Rows from block 3 of the encoder of a small spectrogram autoencoder, named by matrix and row number. Rows with one number belong to one channel. Each number is 500 + 50 x the weight over its row's rms, rounded and kept within 0 to 999. All counts start at 0. Numbers have three digits each.
After each channel's rows are labels from the 100 clips, of 14976, where the channel reaches its highest value: "top examples" is what is common among them. Only what is clearly more common there than usual is listed. The data: synthesised imitations of 52 everyday sounds, one a clip. In brackets: how many of the 100.
# convs0: first 3x3 conv, stride 2 (encoder.blocks.3.convs.0.weight, 96x64x3x3, each kernel summed), inputs 0-63
# convs1: second 3x3 conv (encoder.blocks.3.convs.1.weight, 96x96x3x3, transposed, each kernel summed), outputs 0-95

convs0.90:536520500459490525527519494639464495479609429555488477541503514475456490571486440522586509454583462572463503472442441432530534497501534537524594513512481596525481487505525465475493451375570608
convs1.90:493458458461551443536482544528531507496521443453508661501598483483521506506476505537480541514487610477515441468523494547467403594547545494593462398484456562582442483479514552416459544498564557564532565545465518513562584463584561493508495471457492477406568519515602534515519490475576530539
top examples: bird chirping (35); laser zap (28)

convs0.57:505586533424438469512541419579514505572587485563432501516566503488513528590508487518478489463448541472552638529523471458511511523476573510518422499449475466522564534530480552439486618400461481
convs1.57:497520473471384502503458467514482501486508544558486622551402559511435521438473529499487510388391476489479537475337591506526583501562469540457508462480516547501455531477519531487576470480462572459471438444484505434446547453443498546550523460409517541402575521431442485471500495532497452441
top examples: signals (52); beeping (45)

convs0.2:538499569488524515453621408525546513495588468525509457500471478478506517507512556547430540455506606593507519499498539477493483498490473588507533505526584366530457464536415533547475400390481498
convs1.2:540502493518542433511501457543537546546546482475555593447499472523484472468414524490537522614527506428501531459507509526523468516420693504574421556484474557430448486462501568476433481437528498611516525495497548540541598454445532584423554546497481502433494477587501451474519415490467490442
top examples: water drop (26)

convs0.24:489474477476552495487581477577495539453504492506472495465521478492579542551594515507527611424471587579534572477635551460614524610450464552481478449471504580533477504494525483455545466506530535
convs1.24:473526468529467615483465478502517510510516425564464543489449524485516463433412449488506432448439486426482486539519488516482488551464468415633446503503505455514570490502572535570547423433397345531450443427490447403434527480471493512438530572499397474438509468476454518509463498447459527542
top examples: animals (38); bird chirping (32)

convs0.43:518486513517514485536548460521492593588458530502451461659501399545525481468491562505488570383443576498408524475451467398441459484521501458410490551501512457522493513535514466491426490542443481
convs1.43:491561520568480459508496472441494582517488464511476560535492441460450461481485494403491521488576454486464503471458593545477521406475486494458566512448449497477409486537408506487421548559508494534564512486485512504480471563480488634586497543409611495527511440464401465418442506529356435451
top examples: signals (57)

convs0.63:570534566445535503454470507444560513512544635458510506501495507549531513571498435505517456508473570453534466459618446526535563424474517384470520513519418540582461565483499503545527593508450581
convs1.63:459570485588498542480480507513537579475526487551469548552602455498504598509507521479500529462533515533481595517485461409449413510473451374558446451618524436510443551491468507495516499499506557416480524430498511477521471379473508486384518466435667516528536502428456471480511523469508492479
top examples: animals (39); crickets (29)

convs0.67:426470518584533492442562480485451569485508532454538391400485424531577477449524552488572474486528562586558459469543585445515506491481538501486570480518591473486502579482543506541548488631514524
convs1.67:442581444529556548418510484509514514530579510482471547479584389501566482481501453456504459369487390471488532518476442544492569407485594483585521453525460395491534562563493551451450527555527459539473502544546488464560460385527557602417430534546469512487473492471455504514502469468493524454
top examples: water drop (28); bird chirping (27)

convs0.5:557494503514437485460539510553571455498451436453483507534443567545455442444488525418504495420491477482387472491436407501476427609606462460391510498526490475571479446413506486458449491516545534
convs1.5:460595521505509527528530509503539656538608511574592593532502483538581571494536410491533502422471461494508438496493565506546543593511520509553528482537510557447467437533530483408514496430470474442382501521446524529549512552516535614531510498573509505577492464479536462448505481508406573484
top examples: household (80); clock ticking (75)

convs0.40:498487451564538472577501471569505547552500474471512489523470435495532443524570436499458483383512552494518391440568472511546451424460588501439383456440480492612562467450487523514498523592520483
convs1.40:534540429563417495495474523475425514479555504537526505530485598464488554430492466430463500364516406463515521476544609534524552446473554498471566453503487419450419473585443535444523547596561474456491471570478457502583404522496438566557509458440572456446536557443505523466521495533440494457
top examples: signals (29)

convs0.93:528587454559486526491508524629472478513512491506534391499532473498468521502468487500559580471489552638510439423451516428559501468485501537565548540527529509488471467507536441450472412555634562
convs1.93:534520593526553575637528529527575499507479478606481378486494524485462479507476472524505392568453531444509475554493525549472468509493501509599453474497439614516571523463517490459569458462410404526477436372496506514443597466420491511471521489445450485487490500588547565523497534482505520505
top examples: animals (44); bird chirping (43)

convs0.1:581550554509523554427506452595505520550534581615479582519475471527424513579539488497521529465484497470389386470510550490537451450524442488486569509510494536486439577578509479467501581543551551
convs1.1:429543455509470524544469457433507436523502480472595625565580454465516490452505496474447454585462512483476444561546396462411507463469463507547518492477519517475355418490482491455457500498470507403500483573536549446546472478469552532423391540560572516495553447534477486456513449573403532466
top examples: animals (46); bird chirping (41)

convs0.69:473509526532510517391508500502505469466443570382533507521447480543579518471432440526489485562510482490515429388532521472507458545540605451481527552538477480554497490543517693427519505495512506
convs1.69:492513473518547472558469465551590523514531514513504408461542530465420489480631504511558443511612591476451514550511440520448584439640422491475535521552499522477538559529562567504533507517440419499542461477548541509513502520525529546426439578466515543553435522455444472593393504422469515490
top examples: machines and effects (93); electric buzz (92)

convs0.52:569565525499480474536518427560525481544475509511544554498494494589538512497548528537507439504494521457423489513591461474577522562486467552497536502500391427568466521545503421590449662572463552
convs1.52:489537461506496494439520540603495518518502543441461510528578531476482494508471513468418468600449488544408562657554506490575508506457450540615498449488522556537507517525434515519573493490489583349439449403509446418531593490454448503491495504405516477473456558522466439513477484464469469513
top examples: nature (41); water drop (30)

convs0.9:525515494532519368494545549535521593562566517478465431510447438474532473534478516510458503420516523511476486503508505501490368453434466487400497428411490477509489444396465528498349498462491515
convs1.9:475513531489514542504486464503457498575500459455487529489491523475497449489556544438624472461493596573497526523493453517446458536455509497537464457479414554500513534489559622545461454473478421554474495455497491465454632469419493514418472418503467527453520546506546427576387574566599603578
top examples: machines and effects (65); electric buzz (44)

convs0.89:519512492494537512449567548511515450469508609567522498441511511460476541503477588516526504484518442325515562475462456505472491472503513607550460450527476556434498453509552472516486669519528437
convs1.89:418501431506473556436513540532496457538586520473464589539446549463508567490445528580503460567500559580499524666508399492506477506475448510480495440493484507474504483538484473540653585507539507439515452468613481525531468524422535520483461471423542492529490520552595464507468532535511577589
top examples: machines and effects (52); laser zap (49)

convs0.68:606454574477552532454503485552485475508582607586497414513491476556484494458502476525490485487531711516579527456566470451488492522534532510487530459496510508587522511498569489468538437481465526
convs1.68:513541538564504412447473582529576563460514477565499546567472395520434476526442440476447490495528510437524429505536536508517449454511441543556444501506528422494520528515469478459530495470437455572460519464515441555442502425544432641389493580636410471577492472448459539502451499501541487497
top examples: bird chirping (31); beeping (26)

convs0.62:447529525534538503465475564591495560473498651476562437449620469523542512490453501534555512437441594426544494475535504542517525512519495460491503443540448492559483452501557458541559566620558494
convs1.62:469557592578550487474503464489550534496559493617528409441475499519493510550497477493502493344546377447492581519540484504474504412461546403492540598566357436473512539468504462457534517507506455467508490479532474424568447447455481494441548532566488543604508502476506539509485507464451467481
top examples: bird chirping (34); beeping (29)

convs0.94:546534539442548498513491568631526467581551388543456579500491487504451515499568455553397568448435511547512512503547470523602532408541490470552491525477455495433515485527494431444442494472537573
convs1.94:553451570378522506516481485472520476509425488521480498415495532452446432527528492538588509613485640593478552456388461481516387436513474492450494503535533575481518475446554513506484467502495525504483543480515569433517528536459510437587482470373537590496580543542481457531445563501510461543
top examples: animals (38)

convs0.51:554548604460539500637437452525473475500444579563469557522489533467460490587500521535436454484546518561513550564519502447473515384484530627517508479468454562543476520520486519407445511482550544
convs1.51:403419430470526424480457533534497489551503480533412468495491590495526557596426529528585564635568542532449499571411472461424452488480484463484432458512494555546428479471477586463483482538526520586500626495430493500589442532504559514475532518413460477483585492503528502471475475487557510480
top examples: animals (35); bird chirping (26)

convs0.87:525563487513565534455497547542500494502590384475553451499465515503415537481545468543506524464454588548439511455418480528514497637518492488512519493560484618411461470557532451533448446399525527
convs1.87:484411514464523543578487562509476550482498464498507434476460671481472540521443513481499474628561588504456425596476588574505505565470448421552483477498455517542501547478444466426482490446487540565545498523537494529452541567579487540440488528444502473489488505593628482571538539450503489463
top examples: signals (35); siren (27)

convs0.76:433503548539555484426581471453558493559606550479467414460485397554527498592564489492575504438510441593644485520475504454586505510501521457486491481476563564517486568552488501504496458498497518
convs1.76:484440493467545484482488476503513452561460522393438502451541536481481527506533523514441553525383471506509335504429458381473490420425511530534487584528562480498549490488489514548530486466523498583516562556518502507495516422491542409413391505470410441586518566497453427500483464508424535449
top examples: water drop (26)

convs0.56:501567545543503484454516416634566531479503459547582454583522451394566519480514542546438420443507493539531401489506528498505527449445486427511539557495569492515470495567427552497472497500584573
convs1.56:587528422463415608553528486545538506479569486471521419554529507547559537538506467556488439487568473524492447464573495563569464548427557494555563571490516577534564574535582479508543467550421352505416478502559490489439533545593551496501458459560526492576449465520501503563480488468504525438
top examples: laser zap (37)

convs0.54:539509548471504512482549532549504462530614579604558388509540430508461516597561565526581581463495558562498459464570497522446500533456549428501552538454500492434429479558467422507473464513481464
convs1.54:492442582382552427498493482503460498536485501500454460505508530537470486466458606534520565589495539550407467523500538527557423464504646513567453490540447542459524441463467527507597434460525619505479460444471540515509568479521483429542484409389416472562431470499508514462540518475502562453
top examples: signals (52); beeping (43)

convs0.55:530548477478476482481414495625478480528491570564526587528512546512500525499466510518480459496465529643513422548541447474507510450479567493516526545498550491468437517526530513478475398683561497
convs1.55:539452535530564576521508612512566500457534499532505495527632420530490479498540480565406500440372467466492509388479504440551393482427385495444399493519581543527474474438471491529411524525510426557462483537559445488464485530583530506514481493444506507532494534446489582491491506533558501464
top examples: signals (36)

convs0.91:534496579542519546537541455547542493504550594597510587477432451486473464547548541491461553479519482517545373499517519431370517511521428417532542478556423463587495469498419539501472514515560523
convs1.91:528504507516490590502519523539532458496534499452505644499636364507484428382497472559384430486479469456529501519526530493614449465459550557575466490468587556504558472467492457438499521499465509459458458491536428456510604512527496515499488509523526576439499528611554495471538520461510517557
top examples: signals (39); bird chirping (29)

convs0.95:515557458526491502543426563681494502492545459645505480481491477488475540462523438563474530436510505563457435503427523440480499444549535590523435510506475544470454492541497505491450498624523484
convs1.95:468448496452561531421434456503336442465527468552454539429514592455484455492413510505565498544547520481492504558478485447468463464505478521523524447497556511509459512501427585491495518490477553448492433451600556485584384416601490382471487433429425512469497536532513569537526488461489544493
top examples: animals (37); signals (35); beeping (27)

convs0.46:544540506501616399432546423481531460486474600503458441470577454400522483457582509497411492528496494521408485491502571477541487527599484639533480511493504552480473468480454529509442537531521524
convs1.46:559527531530494478387540436505469557493503452476487475564512485447509551531430467463481510564492539412512599502522572493515417513477543516453570570456506445500435437474462476433498593469378506496484481571463441470622455526451503485487487527432691511491486483480430490447477513485426462457
top examples: clipping (36); text has "clipped" (36)

convs0.21:495532512606542519508460514606477533419537522553588493483511433495582547511514501512474417440468624488492389509493515619491496467467459503497556467545528402542410515505522535530532526588498494
convs1.21:474470479475551543477438502520430489538505462477508404373542571459558431565464512551509497468483411507534632508443465417459507429492520447493536511513527425550502552579493564572482412466552500380462499481533521436540429465536542462458564579473494473615482524542465526512484459476444525583
top examples: animals (35); signals (29); beeping (27)

convs0.75:478540526508548525540533373491471549473485654514509465516472418411581511544561552523454452427508569499547550484409509551476530428477466536483440428528506521553533477524574532492535580443542497
convs1.75:516448428476529476480490519507588488499532516415491509466438532500473434517576572595478491535485465573483444493410525541481531376495545487474436573515452329530578542520525557522431473506493564549515558440475447508392519466526495476347488477442473496455542505596476483525505489481462470464
top examples: animals (44); signals (40); beeping (27)

convs0.32:576477499501548481419447522576515512513493502564555608418463495497595471484535506541477495500496538583471410577576545470565556456505513440496526445453540568550482496466445526588530464613578526
convs1.32:443395430487558496456417490452445478540446513542410583447594470501522527444459570489475507441466499480455459456419432393472491448490461463491426454514555460426487516489500583534462510471501556431492532512521418501541357471553584477471427513447489511507571493487482540525466486487546550622
top examples: signals (36); beeping (30)

convs0.37:551482538486519448417474474688482519550495449481537408562457428464477484461492474482470531500478500498476462438406485442417520503528439580521525442499580480529478589583477482561497560534537488
convs1.37:474472468509475471500556449528446464510498484477529468560459464487428459498471468485471476562452446429529436581498581519482421443627545518427456588520459526504544438506484488406482545551537495497548462523493417477643436452450458524426481497540439543448495480495486502398444466521328479478
top examples: animals (38)

convs0.10:494483537573559529461502467515563497521605546641456429549543494492476542609496477478512542475536483448480334497429470476504485513440520492512562510455449532463449479561475496501457562608504504
convs1.10:403583559523473466552484544574442489506470417444509436545552513472513513599473508520426505521546458519563485644560481565510517573479460492469490527474472580569496460481438426408544524568538535486551507567536513543508448486583485521485463442583483509676429473501503545517526497525527546486
top examples: signals (34); beeping (31)

convs0.35:497480466482530490469509469636555521540546434586554506506548476490552534443543533514477404449492589400570499600512484551506544551494489484495532455475401583495516513510490534450523600426586493
convs1.35:413506504472477470512527490559593450513469450498370482445439613480486547520492547524498512523565512515484506554480506454537536510506467471472509470526549473536611545522538437513613465463435541435468539485488491485470348562555501349551431423488496556604573449496491495535476529456462534506
top examples: laser zap (43); animals (41)

convs0.20:631493545497530472503511517463535490445540656599540435507533427500561558450510472492457496465406524496584450631499432486537493507501533431510531469516471472507568460516498509488527581492529440
convs1.20:491529579508493490437540429509494466483434546498459550419501464453451465568571542531424421336464481531515530536398497427523427448494342438432427471471522438427505470494459558499531533557527542518521508584515461453546535518540496487470431495485468511623523517527530513505462539541553495458
top examples: beeping (38); bird chirping (36)